{"model": "CTC image transcriber", "dataset": "analogue clock faces", "train_examples": 195000, "image_size": 64, "crop_scale_min": 0.8, "horizontal_flip": false, "color_jitter": 0.1, "tokenizer": "char", "vocab_size": 15, "arch": "vit", "norm": "layernorm", "norm_position": "res_post", "activation": "swiglu", "head_dim": 16, "fused_qkv": false, "bias": "all", "qk_norm": false, "parallel_block": false, "moe": "soft", "num_experts": 16, "moe_every": 1, "expert_mlp_ratio": 0.25, "slots_per_expert": 1, "shared_expert": false, "patch_size": [4, 4], "conv_stem": false, "layers": 10, "width": 256, "positions": "rope", "optimizer": "adamw", "lr": 0.0012, "beta1": 0.9, "beta2": 0.98, "eps": 1e-06, "steps": 5900, "batch_size": 64, "epochs": 1.9, "lr_schedule": "wsd", "decay_fraction": 0.3, "final_lr_fraction": 0.1, "warmup_steps": 170, "weight_decay": 0.1}
Rows from block 4, named by matrix and row number. Rows with one number belong to one attention dimension. Each number is 128 + 32 x the weight over its row's rms, rounded and kept within 0 to 255. All counts start at 0. Numbers have three digits each. After the name is the row's rms in percent of the matrix's.
# q: attention query (model.blocks.4.attn.q.weight, 256x256), inputs 0-63
# k: attention key (model.blocks.4.attn.k.weight, 256x256), inputs 0-63
q.30 130:113174158086087138179134197187077158163119129085171142184085209094157180124141118095124093128064129088162159110124134098125098173108085155144105096128136156123182128131154192090090127182105136
q.31 074:159082097202137167129098115096193124075126129129111109104130058133109121115114127137178161176164104149107129149126151174171101103148177151137137140167130120168129118100137048101103096080130161
q.32 076:169090193122157107116080102133161131097149094181153092074133142212164142154203158110104108144200083142113124140145058093128123082175138122164160129117123178124068117096139075180130116104126121
q.33 132:126134097146096109112144149163102172131105093133121087129141201064145132100085181113163146122092175149094182080124156122057128155113137180124152164158142100107128148068087146130088171142097140
q.34 097:137089078069104149080071119112146123055103102154109106093172131089144096141078169163169120148145216114068187115115144134108108150105165136087181194125093129134082114159068094139157175039119084
q.35 078:138122104171168107070044123095122196090170069129133114105139113106145083116114185169192159114144180162069148100105154113148086149130185136066179180157130087143113152150075155124139141072124121
q.36 087:162102158113164108073112087145149097119201122178139083113156116167136095152130181171089133139203117070111139119102119125169151112105154114141165139117147110111124136153112143194128153057145125
q.37 085:090133172143129155152087158122137162107115136151133180123127127142117165179136088139078095134108071147145134124189104139150132139061102126115147125099109151130092072105124123134131161124127108
q.38 117:092127100126120172094084133103109173108113110105110051112139142090132116149091166109194132167120213107073194116094195156120063139110116161110128144149087129112066169149072179096118171104123133
q.39 092:080135109101140143095079103111105139106121111111090112101166116066121126104054129140171126176151182130089189093107176142130116175139101150104122199165105097098066172146015147091119177129129159
q.40 098:118146143095131177170110133140092173107097108150174104159085182150153151134195118148165110102114053105134135153144083109122163154182128160186115097129219117145133109083117156135092113171145126
q.41 112:122183138054118140125122143163093106162070116072163128157093122136137165133165068107108150103092115080202112138107142109155124160104083094191059063111168150105171113188138164138100114156088112
q.42 090:186127088092137143142164120166161120138143115168183132131091111156093148160191127160056138085127046135137107168171084099169175098163137150183091054096176163136144100166153111184149155164164126
q.43 092:116097051156134135079088075123168160134159071147152115089143114106173102127105179163136145107135158149112174135125147085179077130129150142073153180151164095108116126170090107122111178054107116
q.44 120:148111080152140119106108078106162094086167134173072086096148076132057099189094147081179072144157174166085126153160131123082120095061159106116173159118078079134090128151107079156163155102151112
q.45 096:146119092099130135096076122079136100103133152166108117146159096152057124176127128139164089142150098145101115152156096132133161093118169112161187129103135068168110126083125083183169152132165087
q.46 082:099147143121174167081122082102142140096130132093069143115163130079142072099079127150185151185165176114121203070111193176131096133110147170082106185163121096090099164163057128074118152134114135
q.47 119:137134162128137122191174147134147092138143159140165197141089117165134140164175107118114107108138059133162081133162078107128160079157137125146106081113132159149151083097209096150132077157161110
q.48 086:165111080105112137087095114196153148143152078120181107056081121152131144172103174157082184058133131114155141151134129070140142120089164161158083144122151129148078080154140107179113156138131160
q.49 109:114107116062138161096132126072122047092077149120028192160142090094096074112121104077153083145106179082143086124154146142069110101137159077121145124138118114210131103148134081141180107131120110
q.50 084:094084157053114150146155153109147073143106216088122216169106133117099165149160058108109116131138101064219099152155115135108132090181123098155104076139092158156146115141148166139152085175171086
q.51 077:122095134088112182125100138138115146151157176102181137111125098157104125162116064142116112117150115104198122133086143121183090157129111097124099115101146125181139124203154180129180074145166139
q.52 119:110161120132105124143173177135079162160085154117139096163077165084126142091121104144101184131095146134138119112079174124115083203138073126106084103128169119140165192144122178090126139194068165
q.53 098:166110114057157185098126106116128144109149135108106199127164108132124103147160107147133070107123115144117106138145109147144128100143162101104135124085133121122089145149101070084209110108137116
q.54 100:100157154155090118132175151169144158174143135113139167172104149133157124130150115140103175073098117110189120057138176118111126148170132115174080063125151149101159138100130134111094146153097122
q.55 088:124153106096187151117128118087110117073095120126092128126165095070072096088090145130188106145135180119089143148134134148118098140112109092065158158147104094141142122113054082107196149086150110
q.56 093:145156161193127081163134136174122104175178146122097093114121111148101157116161145179092108083120076113105105103149115084143181136084201081166123104125132167179130098142145129137108103132091151
q.57 114:105121083092122207095121100149103151148133082104112079090168142087127095108043132167152135124153163115124194156089167129119098155131127143101145163135165072125096143172055195093125154138118145
q.58 083:121182156129161090124140136125087144119091123140114058147148180075157109145151138127119175112101178134061154111129116135110158129108112119113138163145134100110121133081077137133105173151092134
q.59 075:128121139163170080132152117100173156093119124187111111108169134080126075151146158131116177086148128128048112183165124099098131134134168099121124166154124067138113131113065059160144184092144100
q.60 108:165094120132146174119134122091135078100208129179074151095122102149146053206122125084086087145172108164130118115124077125107106060110142132112184098089060140125123143172099104121110154126168072
q.61 137:171093125141168136108125093066157130079168116164132126105130080155088113185117139101125079127174118143128112180178117152123112094097143074140166143119113131208085095156144101127177151080146106
q.62 086:151132165162089090146176111099096112104135152175093144160192144123107082146138178060118101126150131160068124064138106128099196124151125122145156119121061145080161120080151053118143153136155084
q.63 069:123114127029115165161103165178088124141090196096200119125119118140111127115157116122114078164159076059187152159115078089148139115137133151126072095158191126127131080154192214153104056155133105
q.64 086:112102138113127141133090158121145063085133104135102109128201141157124081105125148116141126173175156077092162075121138200147135106179127149094176207160128103127122122146095109118122093077178083
q.65 092:091145118107163141088099112127128178170124119124151093078154134124181145117145131151145183152126128057096154091123150078161115152084154074102090131160225067130127197125065139132127073129127140
q.66 085:171079110179159114064083112142123108075102125120083066131147121089077086150110160120170160152162190182084130132122142186157093144064141096061127199122148078161083159175086069111117154118105119
q.67 158:120170150117097119132147150173080109190065158082146132174095177087152146071146102133124140125086121103166126123111149122117104172142101151106072113168143148143172168106137166111107101172073176
q.68 116:081136109162127091125139113173114148139108082093142083161127153096133144066119102156141165094130163068122155162086178104118110164170134132122112115178177068126120181132110141128116112138094167
q.69 136:196133158089115122122156152144155109143174187142140155147127099183118110157169123107082113085143086143159075139191070112111148088141123110184119108083104140129139079163139115150129119161129070
q.70 100:124148145121101154093164105097058104162126147091128138185149131066109144072094113116144117173105145084126130154142155181085109136151106171108134147200126121177142149095147146053124080142092141
q.71 089:106161173159122131137145152176117112139083157096127116162132172100152125092126105144141145164117102093124166132105129135136121174146113132115054129158148103142155148098105135081101102165047136
q.72 080:128141252075081113103090150147109095130149093110147143174102149122187153159164096080155094158090098098162150149168130114109137110157108162135145130137055226160154098139168184146099113113117084
q.73 086:178137079119149085086106121157094151114133095125125093139135140153116125118103142167128179130113200127114173148110117142130151141056120152106123163094155066089151208148099141127116097090134155
k.30 117:128121093083167154092116118145097123152090108096117153137162188096170107068116143145140140158144165054083161149082137152173107117126132134107075136144165097072138155119100153116142122138120135
k.31 088:132130145188132082148114095098163140096181127139106109101159031119091090153116110111138111104129108202131114145156150091074153122177135114166184158114094128158102122107123094131122128077147105
k.32 098:166158121124135102152141134161186199087161104159134091106112132139174134124152162105115174086146113096112135079161092095137134154114149152175145121087096109181091108135152090141089179120066097
k.33 153:142091126104115158123114126112141099101142156180107162104135107172103106182133107129144063144146097171113120132185088137118159082122149121123169135095103129132106055126161118167184122121171103
k.34 104:154149146123109110173146144204116086164096154114173127172085155175138153118193102117108099169092037114146083148189090080125171121168101159153141106148157158155168076096189122142104023147129161
k.35 086:135092130060158148131114099146084081133126175169103134136138146147086115155146155145097158134132113080149132162123088117160153107165126117123111098090155153102122097161197101146123067112173059
k.36 119:144093135136155111099153109180204096128149146163125135096129123195117108141134159150102100101143113121120109129173065122132174050088122150155140131087132136082171076111162069197151087119174074
k.37 076:212162076133113177101129144113141171145186150132184078120123082139124106157152136115084085100155081079122136179148087129119155109118142160176116120134052105087103121139145120152115121056154128
k.38 104:141155144146090081144145097144133070132121156163154126134077115157108135171196104056105097122119062067174107144177101114083134108145130131157143083151129168183167081105190135145152046144135121
k.39 118:148120155115098148170135106164134062124122141119157151144102094123133145154163064093097098127127083068170099157146086122111157102174153092140170072143166172171133062114169145142213064152128105
k.40 095:129142093159198117093083115130140174117099074153143064108171155135155083121086153157131164120150152059100175193135149146155156110128130160151118184110122108162086148101057162155097151134122142
k.41 085:105160154121081096139150181130133090181123148140126152182120150070162156127147132087145146104103097073157100060167152115128149133134155141116086132131097114152169116122132138134130144118108111
k.42 100:136150084088129131122082170170110224137148141143151091148135157168194093153088138164102180082151145170105149117149130117176139128180126149130110147110144103143105141128107179142083187109095137
k.43 088:130102136071159187166150081121086133176103143150112160165134156171068124172216132135099117148094059121149129178138108151139187109207125134119126117111191132171152090121165113150148094165159126
k.44 080:099108162150170066115097092101106175147100096158146011088176110140182119146094170119142209135148152118090159149123181123104135188163134168088154185156168108155104128093090121149092143094111150
k.45 099:092090048052146133152090134111099161119077131197120084123181160133159109092070152177132113165153123178072168147143102134114142133171142158090137181099144066103139137076107143146111201143162149
k.46 121:124112136112114144148141111111157063166087166115125175147115108131101121107153050114134082156102094062162101160093112116119142115140144093135147103149168126102130123129166163109170053143156130
k.47 123:092127087100149156100088167117106169100152112112108096127136152108121122074080156187146162129127194160093169137080164124135089164109113116083117163117151073065110168145076154095090193123133161
k.48 083:118098082061154159146096148139111118141088155128121085145128186103202159101108175101096192141093145086155141163094119184108091174203077165117118113101175129122152165110150116108144093173078120
k.49 115:162084130134168154067108071121171147105190081139106113092142120149093090144089149193120136111159173116102128114112108162174161110081175126083124178098129107118093143133091082148137124081154149
k.50 088:173102105088119137142060112116196126100117088168089127032143144166129081187116130157102118141139156123101127126149113136158099110144121153075199152096095132139076100182152095167163109137168119
k.51 070:140122070117171126174096121147134130170077174140131126080128177159130106095128199036122119178088122181130124147127099158106116118134169157155169123110141143107098167075138124174170163150097146
k.52 075:110127201120154064196153138137161129156092176147110196114114122161110128161136186130123158099160096131152101151106098152156125105117127079120145103146120195061116106128189123149151115173170139
k.53 121:180101108182147125129120105125176122123153108169127133092108083172091128168142137155115113140149121145101108142197098086173129099083155087151170120108103157155093049182158071194135129118161137
k.54 098:160120076170166102118116116133121114137170152153137113136140104123081109130110170106116098113158081167077114145156125143095166084137170110130203111105120123194135096134123111129124163086149094
k.55 088:117113120165128184088116113139108159130169083092104149128147124116163136154069081152170170109135096103102169135129150159113088147138097180118122179115159120168084164115105134093045163077122113
k.56 081:114115158084155160113111102085080135174113150102109089132154135137135073089060173168153158114147145097138124122091158153172063124121123109052119140130132182134127136160086152069129109134085126
k.57 119:153134147186130091098120094106170112124147119168111148113118076165127142175147151138117080125161112128081101144196097094154159082099173139121156140127088141144098066120160049181122145115152120
k.58 084:151205125121126117115118155167153136134161079147158169136091126132146154192135098204107129092174110109142102132167104063201100121085107124155114086098137087176156106154091123107057129151128111
k.59 087:138141111167096178107115108166117178110152039111119139123127127123122099199114130154117115066190139131131157182140163117148123127081104119143130130113161125179090128208106136104050126116118082
k.60 130:070147135108142141179093196130075139142073117105162126162150196079140116102097114088123101135100140128104173122078181145135075187156125129121129159168126094124146169098117171082104127178080140
k.61 104:103101112140168163110128132107088108129116148093124152118147118103100101096128109143161132166118140127127143164123162189120076145123143071098103132198108088148092148158103145120160133118119171
k.62 091:175104137203179085095144111130151137140211113169146128121098084147143142148135147177133147095191112139118110107189067078129162076104158145164104138108134130112108137121130040140097139134121093
k.63 087:071102083111151110182105141164116143158031159099160120095117157103128131079125160085124081153065140135164140167060143154115100205163106102120132107129166126095136134076122178112157075159099214
k.64 088:121126062125100165075094118096109081095143115049042086150139157075124053051076116137177058183164177143089167125128194185078085148113099133104149138156102097139108154177096144074142139096126110
k.65 098:135128117113176116084100125111165127094113103176100091128143116146132069149086188137155149163146167166063153079143138153103201130073191123113171198144146089129114074106070096163144153118153110
k.66 108:107091138121164140130120095081138123108153132170121174102146081148130135153138076131115107114199092107113143109163115173109108115115141084118159105124073135126090095112125092109177136105156103
k.67 135:124131166112099136197151152103158115131147172158153169132127108136167149165158089106114089121138078142156089132158088142110139051137156119132129084081084174142136111096172084133142082115142069
k.68 080:172079155106129097138144164150149216149118111132118152129124118183161150175103160134096172098138135176138152128173079133163138137137149122159122102108175158130135113105170102152109125150122132
k.69 118:147146192113123138108153127169146125155174167154150155142074092157115168192152103135073116082130083098180066180191078135162155095142139148167097081110123165151134102189161115155136052122109121
k.70 105:106186130134103090199188184161152132177134152128130206152056116111154186161159058100099117105108105124177098069135132084132130120086130118141085069090133159153127121158148109127114153190088136
k.71 110:117108119123106154193153137097128126117150178150139173142132090121177133160147073119138105111158094121139111114154113136109105058148148098137133098073104175166150103111181097122146088133134092
k.72 069:138135121135085167077148111101114058143136141135095169149088157125218153044094135111138063179090141154130106127099118152098118141164150161096144139140117107128118094160114145115158066126123135
k.73 083:090093172139128089169142135071093102117121156152131089161124111076131120135146141052182114132120126101119173084171159149076152111175140115139141138191148147209137089091098135131146102116089133